Weights of a small contrastive image-text model.
Model: 12M parameters, text encoder width 128, text encoder layers 7.
Training: muon at rate 0.0094, batches of 512.
Data: 195000 training examples, 30.7 epochs.
Rows from block 7 of the image encoder of a small contrastive image-text model, named by matrix and row number. Each number is 128 + 32 x the weight over its row's rms, rounded and kept within 0 to 255. All counts start at 0. Numbers have three digits each.
After each channel's rows are labels from the 100 images, of 14848, where the channel reaches its highest value: "responds to" is what is common among them; "peak on" is the class under the peak. Only what is clearly more common there than usual is listed. The data: simulated fluorescence microscopy of cells.
# sq0: squeeze pointwise conv (encoder.blocks.7.sq.0.weight, 160x640x1x1), inputs 354-412

sq0.7:107128084100158021087058189130101061154058100176173098167144088079085140123169159098116122108146065104097162191113157163137171105111160129111148129181089127150111155164143151088
responds to: crowded; cells: ten or more; ring around the nucleus; fibres
peak on: cytoplasm

sq0.18:123177135071119157164115169134124097157112119072141185115109066158111077088122128104126123130146135137153162204219134179117153109118133183123061165129135098036155158099078117112
responds to: vacuoles; few cells; cells: one or two
peak on: cytoplasm

sq0.122:131129188144105111149194047181047084084145131145110034166123123158156139127201099093154082121118116152176107104166084141073116130175101127185127114100114178178143109126151083090
responds to: fibres; fragmented nuclei
peak on: cytoplasm

sq0.136:139161152146133153132084151115164068108112143146079146132094132147069118188186144039125067179091129152233090118131165070146166143093136116197147159101129153146168208137043179159
responds to: crowded; cells: ten or more; ring around the nucleus
peak on: cytoplasm

sq0.26:138115220091120140196172170149064113130089168082163110160140168113131143100096106161150080124088150137107111098131149114182099140150112217167092154144102113119070114127170121110
responds to: smooth cytoplasm; crowded; cells: ten or more; green stain
peak on: cytoplasm

sq0.129:168141081137124201127165149161132088112131124145116138139184161107212119154139138126149104152108171086118158101130136135096090146058110162117086132158123112175151125126155099154
responds to: magenta stain; bright spots
peak on: cytoplasm

sq0.125:140109031148166106077223113145124157114178147151137107158170175082156156134206162186155050130087182129147077138129125130044115150116144145145108183122113095087099099142132128089
responds to: vacuoles
peak on: cytoplasm

sq0.50:159128202141158087120234198187076124103052081128140136106112223111134101089102115073099061127130135182147188169136184139158121141228115153123185120173124168131081159107140123108
responds to: smooth cytoplasm
peak on: cytoplasm

sq0.124:157158151065147129101155157124117067128148144143157124140140097128169114128109120067127059174130151100152128216186131216101113169113156129041145101127086110142083132144084109112
responds to: fragmented nuclei; few cells; cells: one or two
peak on: cytoplasm

sq0.55:128153110098145101166086074106135164174151126090126115146092098115117173152156127134111148143176129099053160118081139093100113156137099152104154138123123154155114152128141131119
responds to: few cells; cells: one or two; vacuoles
peak on: cytoplasm

sq0.41:180170201119100140134104138137172166143117091136126224117156121130172169143095061083153135211107156120118182146152160144084134193075129157141140131121145092106099124140152108131
responds to: bright spots; few cells; cells: one or two
peak on: cytoplasm

sq0.143:067113177162166157123068117147098097088131120057090085082191171146091139093093082073105222208140045118148171090081106058177126120133107149175150122071158132081216167148103154096
responds to: fibres
peak on: cytoplasm

sq0.88:161133039126113148145112142161152092124126125116178137107167188155186122166116143183104132071104184128106168162142153144079094152103149096118148102149086088061111123199131097169
responds to: red stain; fibres
peak on: cytoplasm

sq0.60:137166032131138140150133099137104137131184116163125093121164140095198139125068102176092143050099147095146072128146169129141117115113150129104131178099131177233157133130166117150
responds to: red stain; ring around the nucleus
peak on: cytoplasm

sq0.112:160187108101144194000138136088140160098063035110134177102093084156082140107133117160113119147149159145178166084133095045105084122110136119130156132109115158112177119149132098116
responds to: yellow stain; fibres
peak on: cytoplasm

sq0.22:162140138145113143138110142156180154162059085071115164127134132077099171130132130134122178159100133141136190123001119128079097148149159147135154155117149114102081160175219112110
responds to: fibres
peak on: cytoplasm

sq0.45:159143148147167135082138078149103151154125170186113071148102185128139119131111174086159108159144160154145080140104171132050145161111095147150073114100117116126080148132165097100
responds to: few cells; cells: one or two; fragmented nuclei; membrane rim
peak on: cytoplasm

sq0.128:166080099098144130054137135225085130178044141180089069119151110122205128144142142145152127160134090132114095074162058080157110204107155184118124127122123140126187140135177136136
responds to: fragmented nuclei; fibres
peak on: cytoplasm

sq0.49:148169109172154156130103070096119085131146122075145091173135170103191097144136141063146134141171153099065099088111108098107128153125148116079104138096143129121099104141068090143
responds to: few cells; cells: one or two; fragmented nuclei; red stain
peak on: cytoplasm

sq0.20:159172083113148138182052106105130163176116127161090124123102183112138178178155132135144108148186162108139124126052176095070079132132143116128133120144198157121150110162141104126
responds to: fragmented nuclei; few cells; cells: one or two
peak on: cytoplasm

sq0.4:122198058138145101115172080130127058080154164156184120151157031171163110120102123059047115143136127073186121174148063154124136106173117121159151090154106101169088172104129141146
responds to: few cells; cells: one or two; vacuoles; smooth cytoplasm
peak on: cytoplasm

sq0.113:100157158181144164111130170145137076148108158089081142137155130131067157121176121076126138150155171181110172111102169155119085131118141114165139122111198138120218101147134163118
responds to: vacuoles; crowded; cells: ten or more
peak on: cytoplasm

sq0.27:107122184187102157041111080138078144103068096046107105168155086177125141078128165102134127174096168143155121159162121131158167122154180159120165164141166104149165175103175186121
responds to: ring around the nucleus
peak on: cytoplasm

sq0.107:128131173088084114073150047138144148122160185152155095133112131129142142226046038162173143117166091153142137168147060115083060174090081103069148117141145100200097104145176122164
responds to: cells: six to nine; ring around the nucleus
peak on: cytoplasm

sq0.132:161156093112130143124117139108121128136141139078072163161092085143165199127116175132101116121103141113139096092135096127142119119132128119091138101121174119079101106123214122149
responds to: fibres; few cells; cells: one or two
peak on: cytoplasm; nucleus

sq0.153:082106123146138126220101112144104092099193190165117088142067214102179165066162067055202139126090070086101091126092130094095127114155138100084105159101095180225166133190157082096
responds to: few cells; cells: one or two; smooth cytoplasm
peak on: cytoplasm

sq0.148:143151112138099191174184103180128170160167114115103074158170166119183130130095131140142069077086133087074093149114190135095111109112133126118070122130146176170115105116151128161
responds to: green stain; membrane rim
peak on: cytoplasm

sq0.72:110163120108179085079126149145106080130131102171144083098053146111150103126136101094079069108160123122098108125124092136118197129145128220151129151098158134091149148164104047114
responds to: long thin cells; few cells; cells: one or two
peak on: cytoplasm

sq0.92:161169174180134125151150070079119130100173152152099028090120114140144129162226182163141092094134103122137027192106100093124113172133131139122212164082126119134183107134114136153
responds to: crowded; cells: ten or more; ring around the nucleus; fibres
peak on: cytoplasm

sq0.117:148123032147108149077108152158111163134174113088124122133096184132173131071201143142113146091102151069134119098127155130115173089049133124134101117156103088147084094112121157087
responds to: magenta stain; bright spots
peak on: cytoplasm

sq0.56:133098153178133131112088138074131038114229118255133119080125122132124112216184131153164187129154147117154143129083159156206150081182095099172087105129128084170200155130137120091
responds to: fragmented nuclei
peak on: cytoplasm

sq0.159:091118082092175137065139151122131172179091148156148097139079158110184173098165133110115079125154176089139149111136165117061124109127146158090150105141144107136162140124118128120
responds to: green stain; ring around the nucleus; membrane rim
peak on: cytoplasm

sq0.24:117118152106125195215055192119091064133111136115081113145190158160165139027165116255083106089126237120129145071132130068123087116072139141106131109096142203194177087108146128142
responds to: crowded; cells: ten or more; ring around the nucleus
peak on: cytoplasm

sq0.154:132195138107136133078166122113082097103110122130146096170136118136151158103119130122193117156148120111148152108162171179064176136166116149104067135132123150141100135142139138167
responds to: few cells; cells: one or two; ring around the nucleus
peak on: nucleus

sq0.38:123190167178201155124157118157104113153153131111117115169168125099141019187140105090166164188145148109117150152157104114137069138127173100129106194143132161110129166137016119098
responds to: smooth cytoplasm; few cells; cells: one or two
peak on: cytoplasm

sq0.48:130154125127170129173148114090101091134125171172159114145056094121107199105093165098143100134135140119155067131096116164105089172150188103114137130122150133155149138086115125176
responds to: few cells; cells: one or two; vacuoles; membrane rim
peak on: cytoplasm

sq0.86:150137147121122139118129174168175158135096165184114138108080086091111046102100146131102113130151132126145139123056128122094127151118153090123123112104122135136099134145056177075
responds to: smooth cytoplasm; few cells; cells: one or two
peak on: cytoplasm

sq0.9:181098152042147052138151076169144191120143198113155085177137179138152136167128114156104073109141065137123069207096092153115084114072139110078134146079106094098074114101132131104
responds to: crowded; cells: ten or more; vacuoles
peak on: cytoplasm

sq0.5:174051131128115206083121197138125100104068079130099124114113162188160177079124141183134235129121179179125128113068112077185113138100131162159141116161150091139162123158155168100
responds to: crowded; cells: ten or more; fibres
peak on: cytoplasm

sq0.118:151128087153142142152112112135121135103169145070158148120147129098114078150141141112133142144177098052068106125191175220088165197100135111078119146104104091093100148127083151197
responds to: bright spots; few cells; cells: one or two; fibres
peak on: cytoplasm

sq0.157:150154097080178142136079194159108105161149071109135125118104134139077114179123146146117118078189115095110124098212087139132093186139160119093158165130115098107038130110120105132
responds to: fragmented nuclei; few cells; cells: one or two
peak on: cytoplasm

sq0.116:103172137174147099232158095138114157148170216151126105201123137150140156086114123122158060192132069137143161095121125111126149133112134177184154128055113151101111136126124132138
responds to: bright spots
peak on: cytoplasm

sq0.15:145148105125133200145118185115120120168156084140083126083053184174147159128146123195141092136144185156125104149105130156110201110110113136113123128182120165130133104108164102124
responds to: cyan stain; fibres; yellow stain
peak on: cytoplasm

sq0.145:135158129108124099142189085117062153078102118108115097183142143118152137078176135042144156171108122148122096105130072146151153094180127125165189155106075125111096147083148136124
responds to: fragmented nuclei; few cells; cells: one or two
peak on: cytoplasm

sq0.144:150130142000168176060143097162122099141137185088124094162125158194100104155036060100131105185117121116144143146112146063120054164135142185126079137172150151119141152156101168106
responds to: crowded; cells: ten or more; vacuoles; fibres
peak on: cytoplasm

sq0.95:134128116182158166114114086123155130153117079102122109153131139127132079162091170114137142133132083114126137128208132139099134189132117121138144107126173146114135131143119165156
responds to: few cells; cells: one or two; bright spots; vacuoles
peak on: cytoplasm

sq0.54:140119141124180161046162058166102050128122054147081093138063080220135193194145149141110115084151181156096118069081074116140183145195100154130195141091146219036169112096144123083
responds to: yellow stain; vacuoles; fibres
peak on: cytoplasm

sq0.57:129073139119099110110111129154105135058135105113114147073131118084111096139101154141147117122075154105136103092122142123108187149154107162098105100154082135095121126130101149134
responds to: bright spots; few cells; cells: one or two
peak on: cytoplasm

sq0.130:119138196088056093215092113152155087148179109083050161083093092149107137085135122144126120090145180085123185142094138100083060178109168095122111095155106071071130110146140161184
responds to: bright spots; crowded; cells: ten or more
peak on: cytoplasm

sq0.8:131160064177135093116112145131214077124118085039113124085197063197158128075115130053128136203145078111080198106127154138142117140165118165178113125135142151125198111053139094083
responds to: vacuoles
peak on: cytoplasm

sq0.81:081156142096136075160232040135150182131156113120069164149182169132130158071122131083113144160153135117098079147084122175126247112162114127159116097098110143129126128115148119140
responds to: ring around the nucleus
peak on: cytoplasm

sq0.30:123204132098160114058112112105088145153121123115195125181128151188145099094083198187090131107109098096146114092119169141133155211169148123077149133155127155092137130139079185089
responds to: vacuoles; few cells; cells: one or two
peak on: cytoplasm

sq0.97:134143095173095114123166105177099101081071130105161119102202144110151098129122181123086106047169201114149098149107174144084116130124137131105104125090147170179164143136139109132
responds to: yellow stain; ring around the nucleus
peak on: cytoplasm

sq0.155:175161103109161124153102101186151109122168135142119101178106149093111045113117124160144163103165080142113120106201162153121110182170128124083102162159103096111144075130041148150
responds to: vacuoles; few cells; cells: one or two
peak on: cytoplasm

sq0.142:129129125150134152141138103133155099151136140141112134131098127099143216163143172125147152122116128148098129120166094136095141138154108122122102133149151135136096165110180101151
responds to: bright spots; few cells; cells: one or two
peak on: cytoplasm